python train.py --hop_length=320 --input="log_mel" --spec_augment=false --win_length=400 --encoder_inner_norm=false --text_encoder_causal=true --text_encoder_layers=10 --text_encoder_qk_norm=false --eps=1e-06 --batch_size=128 --decay_fraction=0.3
Rows from block 4 of the text encoder, named by matrix and row number. Rows with one number belong to one attention dimension. Each number is 50 + 10 x the weight over its row's rms, rounded and kept within 0 to 99. All counts start at 0. After the name is the row's rms in percent of the matrix's.
# q: attention query (text_encoder.blocks.4.attn.q.weight, 320x320), inputs 160-239
# k: attention key (text_encoder.blocks.4.attn.k.weight, 320x320), inputs 160-239
q.36 073:62 54 53 77 50 56 47 45 74 17 51 48 62 50 54 66 53 39 45 21 59 50 66 39 47 44 53 57 43 50 56 38 53 57 49 48 59 51 41 28 51 51 50 39 38 78 58 22 52 47 56 54 52 56 50 50 61 39 38 50 56 52 55 49 54 48 51 45 54 56 51 50 60 43 58 53 50 51 47 28
k.36 060:41 54 66 65 46 49 46 50 51 34 52 50 40 53 29 50 55 50 61 46 34 34 55 46 50 50 24 52 53 41 50 55 52 72 57 69 47 42 67 46 48 52 59 48 69 69 47 38 43 58 54 48 49 41 41 47 28 55 48 49 44 31 43 48 55 66 49 63 54 50 50 46 30 50 44 73 52 50 51 47
q.37 123:63 48 60 66 57 55 52 40 57 22 50 61 69 50 53 56 52 43 36 33 62 50 58 46 47 32 57 60 47 49 50 49 62 54 58 48 57 21 49 38 55 61 49 33 49 58 55 41 53 35 59 48 54 62 51 52 63 52 29 49 29 61 58 50 51 55 49 48 65 62 66 50 58 45 68 59 52 50 54 35
k.37 140:57 51 50 44 38 51 75 51 49 54 58 64 38 81 61 53 52 79 51 50 49 61 49 61 50 51 49 52 59 51 39 66 39 46 48 61 51 51 53 74 48 56 50 50 54 40 54 52 52 57 51 54 74 35 40 45 53 51 51 51 51 51 59 35 57 68 50 53 57 40 50 48 57 46 70 56 50 54 55 73
q.38 079:69 51 57 82 64 65 58 46 53 32 50 68 72 49 54 61 61 38 48 26 51 47 77 26 54 46 53 45 50 39 57 50 50 49 51 41 51 23 43 36 50 52 49 41 50 56 51 33 48 46 50 34 54 56 52 51 50 58 33 44 28 62 50 49 50 54 50 46 64 54 73 50 53 50 71 61 59 42 53 20
k.38 094:33 48 46 27 45 55 53 44 50 68 70 50 36 65 53 49 45 60 45 60 52 74 51 65 39 51 50 54 63 56 31 60 53 38 47 51 68 53 51 54 46 50 42 43 53 25 51 65 52 44 51 49 59 35 45 52 50 49 52 54 46 57 61 14 48 50 53 58 50 49 46 40 49 43 54 66 37 54 43 71
q.39 091:24 57 49 29 47 45 48 51 51 88 50 33 29 49 48 45 44 54 50 73 44 50 38 60 45 51 46 51 50 50 42 51 48 46 52 56 50 88 59 56 50 47 49 56 51 49 51 64 49 50 50 55 43 39 49 50 28 33 65 47 47 26 49 51 54 49 52 50 42 49 17 49 49 49 39 42 50 51 42 62
k.39 116:57 40 50 55 54 57 51 57 50 46 34 50 64 33 45 46 58 42 56 51 51 28 39 45 64 47 50 53 31 50 65 38 54 51 54 48 42 45 50 40 49 50 51 53 49 74 46 43 49 52 50 43 24 59 50 50 44 51 50 43 34 55 35 70 50 35 47 47 50 50 57 59 51 53 38 31 56 52 51 42
q.40 091:74 51 49 84 48 55 48 50 56 22 41 49 72 45 43 77 59 45 49 38 48 33 68 37 60 50 44 43 37 39 59 47 50 53 57 36 51 28 34 35 49 48 50 49 47 56 47 32 41 50 50 35 46 53 48 43 50 55 48 50 37 62 49 48 44 46 51 48 53 48 69 44 71 46 50 51 51 38 48 31
k.40 093:40 49 48 46 48 52 50 37 51 61 53 50 35 58 46 49 37 61 43 56 36 68 53 51 33 43 50 56 51 49 49 60 54 53 47 35 75 50 50 48 49 47 51 27 57 48 50 56 46 46 52 48 62 37 49 52 43 48 35 50 49 48 66 28 50 54 66 68 50 54 47 47 45 39 49 69 28 43 44 73
q.41 051:43 39 50 49 50 40 52 50 25 28 53 56 44 48 47 36 51 53 51 47 48 48 44 50 50 51 52 62 50 45 45 50 50 47 51 50 41 19 33 59 36 50 53 52 54 40 53 88 52 50 49 43 49 51 52 44 59 96 52 51 48 50 50 49 52 56 56 60 50 46 71 51 47 50 52 51 58 47 65 50
k.41 076:49 79 54 46 53 53 34 53 60 52 50 63 50 60 56 69 57 51 40 41 51 58 60 51 55 50 55 50 84 62 46 46 29 48 48 48 56 50 45 66 65 60 48 48 27 46 57 51 46 43 44 66 52 50 54 55 66 53 49 39 51 51 65 41 53 54 62 39 44 49 50 51 51 50 78 50 50 42 78 46
q.42 073:51 50 51 52 50 45 39 49 41 33 48 36 42 49 47 50 50 72 49 48 50 49 50 74 41 50 43 83 50 48 36 49 67 50 50 48 50 50 49 63 33 50 51 51 50 49 62 70 51 50 51 65 46 42 50 48 57 49 54 57 54 46 50 48 50 46 53 57 42 48 34 51 49 49 37 40 46 49 51 49
k.42 089:80 60 53 62 51 50 50 59 53 49 46 56 52 51 54 78 63 59 58 46 29 50 49 44 66 52 42 45 52 54 54 40 43 63 62 55 34 54 54 55 58 59 67 49 49 72 52 29 46 52 58 54 45 43 50 49 44 50 44 44 50 38 49 59 59 72 50 50 42 36 51 53 57 48 52 60 57 38 74 49
q.43 090:29 53 43 31 49 49 55 51 51 86 50 49 39 51 49 44 49 50 57 66 37 50 42 45 53 56 47 23 49 50 51 51 27 45 40 57 48 75 57 59 49 42 49 56 54 48 39 53 35 62 42 50 48 44 48 49 37 43 54 47 50 40 44 51 49 51 51 50 46 43 43 49 35 51 46 48 51 50 51 65
k.43 121:40 46 46 51 54 48 35 46 50 46 42 38 60 23 44 35 44 25 45 51 58 43 51 45 46 47 56 50 44 47 58 47 59 49 48 37 50 42 45 24 50 42 45 50 45 54 47 53 50 45 48 43 30 70 54 56 50 50 51 50 49 52 47 63 47 31 50 48 49 64 54 51 41 63 38 44 48 51 40 30
q.44 048:79 54 55 65 52 68 47 46 52 55 56 46 57 57 54 56 39 53 41 30 57 53 85 51 42 45 50 49 52 55 50 65 53 60 48 46 53 48 49 45 53 52 51 43 36 57 55 39 43 48 52 51 60 50 50 52 59 50 45 58 61 65 55 49 50 48 52 44 52 55 44 51 51 50 50 50 36 50 45 40
k.44 066:51 47 40 46 44 55 59 41 39 57 58 28 48 44 49 49 23 53 51 49 48 54 46 62 28 55 49 35 45 43 49 63 54 44 50 53 45 61 74 46 45 46 50 50 90 42 44 51 67 57 67 44 41 28 47 34 49 39 53 73 47 50 55 55 44 44 49 58 49 51 30 47 54 25 34 59 51 46 36 66
q.45 070:21 52 50 06 51 42 53 48 48 69 58 49 31 54 51 22 43 55 50 75 53 63 21 68 41 48 50 52 54 71 41 53 52 45 40 57 50 66 71 63 50 51 52 50 41 45 50 75 58 49 52 74 50 47 50 60 50 44 56 53 69 41 53 50 51 52 50 52 51 49 33 53 48 50 47 48 46 63 50 80
k.45 073:80 51 51 69 58 40 49 56 50 19 36 55 62 50 53 51 56 40 50 36 51 42 48 34 73 50 51 46 50 53 61 37 44 48 48 44 28 42 49 52 53 54 51 58 33 69 53 41 40 53 44 59 48 65 56 50 58 55 50 40 54 53 48 82 62 51 49 42 49 51 67 56 54 72 51 26 56 49 62 34
q.46 056:71 41 46 54 43 46 17 52 43 21 40 43 51 44 43 55 50 54 51 42 46 43 53 68 49 53 48 70 46 45 43 43 55 58 49 40 44 44 39 49 47 45 50 53 49 50 50 53 52 52 47 46 41 50 47 46 51 54 52 51 50 51 46 47 50 40 51 56 40 44 52 49 73 50 36 41 48 38 50 49
k.46 075:61 55 56 70 51 48 47 55 55 49 51 53 54 59 52 74 64 52 57 45 30 49 51 36 62 50 40 49 50 50 53 43 45 75 59 57 49 53 52 50 60 59 61 46 49 77 50 29 38 54 50 52 55 46 51 49 47 51 43 44 52 41 43 49 55 79 50 49 48 36 51 51 57 45 53 75 53 40 62 49
q.47 083:79 44 49 78 49 53 47 50 49 05 49 51 71 50 51 61 49 47 50 29 55 44 62 47 54 50 53 50 47 47 55 48 60 54 57 39 50 14 32 39 50 50 51 49 51 52 51 36 51 50 54 45 51 56 50 50 66 65 44 53 47 71 49 48 51 49 49 51 54 51 79 51 58 47 50 53 51 46 53 38
k.47 112:43 57 51 48 46 49 48 48 51 57 65 51 40 73 51 63 48 67 43 50 41 71 56 51 45 53 50 50 60 49 43 59 45 51 49 54 58 55 50 61 52 54 49 43 52 39 50 53 50 49 51 57 76 33 49 45 52 49 49 50 57 46 60 34 50 65 54 52 49 49 44 44 50 38 58 69 43 44 50 66
q.48 086:54 69 49 83 49 45 56 53 56 47 24 65 48 49 58 53 55 60 53 33 50 49 71 60 53 52 57 51 50 47 47 50 51 43 55 54 50 55 57 38 50 50 46 48 58 44 51 50 42 57 50 65 50 64 34 62 50 47 46 53 47 52 48 50 41 50 56 54 50 47 44 43 49 43 80 52 55 51 55 19
k.48 099:41 43 55 40 46 45 52 62 53 49 48 48 49 48 38 51 33 46 52 50 49 48 52 49 66 51 51 54 40 62 69 38 55 51 50 46 60 50 37 32 42 67 31 42 38 46 41 53 48 12 33 30 23 48 46 51 48 59 55 61 49 70 57 58 50 51 68 52 41 42 65 49 18 31 48 44 30 43 52 51
q.49 101:50 02 49 50 49 42 49 50 51 26 48 54 54 49 49 45 48 48 50 36 54 50 49 35 55 51 50 79 40 45 40 45 71 46 47 49 48 19 48 53 49 50 39 48 53 52 47 50 50 49 50 61 48 49 48 50 69 59 46 45 48 67 48 50 47 52 46 48 49 47 65 54 48 46 43 47 54 49 55 50
k.49 142:47 60 56 57 48 42 43 54 50 58 54 49 55 29 60 52 51 52 47 36 48 44 58 46 47 68 36 35 47 42 71 49 47 68 56 45 36 58 45 50 53 47 52 51 50 46 47 45 59 66 73 35 49 51 59 43 50 41 35 57 44 47 47 71 42 33 50 39 49 49 41 59 77 48 41 55 69 43 44 44
q.50 127:67 55 19 49 24 47 44 74 48 47 48 41 53 50 37 50 50 50 72 62 40 49 52 66 76 72 38 44 49 40 27 47 44 61 44 49 39 45 49 56 45 27 58 74 49 39 50 57 49 65 26 44 50 50 52 43 54 60 70 51 51 54 37 50 50 42 34 48 49 44 52 48 45 61 41 50 48 41 51 51
k.50 094:50 49 49 47 40 48 50 45 50 79 53 56 46 58 73 40 74 51 50 53 69 58 39 48 50 37 57 48 51 54 43 54 51 52 49 51 46 65 56 63 43 52 61 51 50 57 78 70 50 45 64 42 72 56 50 45 52 51 50 44 62 49 51 48 62 46 39 48 64 49 32 47 56 50 53 49 53 60 37 43
q.51 097:50 40 65 51 84 82 63 35 49 42 79 68 71 54 53 54 55 35 48 47 56 53 45 49 53 34 49 52 55 51 56 57 51 43 51 52 63 19 50 51 45 72 41 36 52 47 51 46 51 43 57 49 57 57 55 56 60 54 28 35 49 64 54 53 51 55 48 46 80 52 67 53 50 52 67 60 45 51 58 50
k.51 130:62 45 49 40 40 49 71 43 40 61 53 71 36 71 64 43 77 69 54 56 62 56 41 66 52 41 49 58 52 57 47 63 52 37 47 52 50 49 56 72 38 53 51 56 51 46 62 60 51 48 51 47 79 47 46 47 54 55 52 50 60 55 57 39 63 51 36 51 71 49 53 50 58 50 61 46 49 66 47 56
q.52 120:61 50 68 68 70 59 62 35 56 31 51 70 67 50 61 55 51 32 38 34 56 51 62 41 48 33 57 52 46 47 53 50 59 52 51 49 57 31 49 44 52 67 49 31 49 54 56 39 50 35 59 49 56 58 51 53 54 51 31 42 37 56 63 50 51 63 62 49 62 61 62 52 52 45 73 59 52 53 55 32
k.52 128:50 46 49 34 29 55 66 45 38 65 59 59 25 75 58 49 53 75 50 60 52 57 47 71 43 50 49 55 56 52 30 66 53 40 50 56 51 51 57 71 40 51 51 51 57 37 53 56 54 47 52 48 67 36 34 49 51 52 53 53 48 52 59 32 53 53 47 59 61 44 48 44 51 48 58 60 50 62 46 71
q.53 078:46 50 50 47 51 51 65 51 51 72 49 56 53 50 50 53 54 30 51 64 48 48 45 41 53 50 51 29 50 50 55 52 42 45 54 52 49 51 59 51 61 51 47 49 53 50 42 47 49 50 50 38 50 50 55 51 32 49 50 35 44 50 50 52 49 52 49 50 53 50 53 49 49 50 63 52 51 50 51 53
k.53 081:40 23 47 27 50 50 57 47 37 52 52 49 46 49 50 34 47 49 46 55 70 57 48 45 44 49 67 60 47 54 44 58 56 19 35 42 66 48 36 52 43 45 31 53 45 33 51 70 51 40 46 46 56 50 48 61 52 52 53 52 49 72 52 40 46 36 51 50 62 53 51 50 46 50 49 37 43 63 43 57
q.54 086:27 56 50 22 52 45 54 50 49 97 56 50 35 52 49 35 43 50 50 64 50 66 43 54 41 49 50 46 55 63 47 55 43 46 40 59 49 75 65 63 51 51 51 51 52 44 49 63 49 50 44 59 50 46 51 53 40 44 59 48 59 39 51 51 50 52 50 50 51 50 36 54 26 52 50 48 40 57 50 59
k.54 102:50 43 47 44 54 49 51 50 46 50 44 37 59 28 46 27 44 34 45 50 66 40 47 54 48 50 57 48 43 47 54 49 54 40 47 41 45 45 46 39 45 42 45 58 46 45 46 57 56 50 48 46 37 71 56 47 52 50 59 51 46 57 47 61 47 21 45 47 51 61 52 52 48 59 39 29 49 56 43 42
q.55 078:25 50 50 21 51 47 53 50 49 85 56 49 21 59 55 22 31 54 51 63 51 67 40 54 48 54 50 47 59 67 48 54 50 46 28 64 49 74 60 67 51 51 51 51 48 44 49 64 55 50 43 67 50 47 49 56 47 45 58 50 72 41 51 51 51 52 46 51 49 49 36 54 40 57 48 48 45 58 49 64
k.55 089:56 51 50 69 57 42 49 50 50 31 39 38 68 23 50 34 47 23 49 41 56 40 50 46 53 51 52 46 46 45 56 37 55 49 50 46 35 46 50 47 52 47 49 54 41 66 50 46 52 53 48 52 37 72 56 47 57 49 58 49 52 54 43 83 52 39 42 44 49 55 56 53 51 72 47 30 59 50 48 26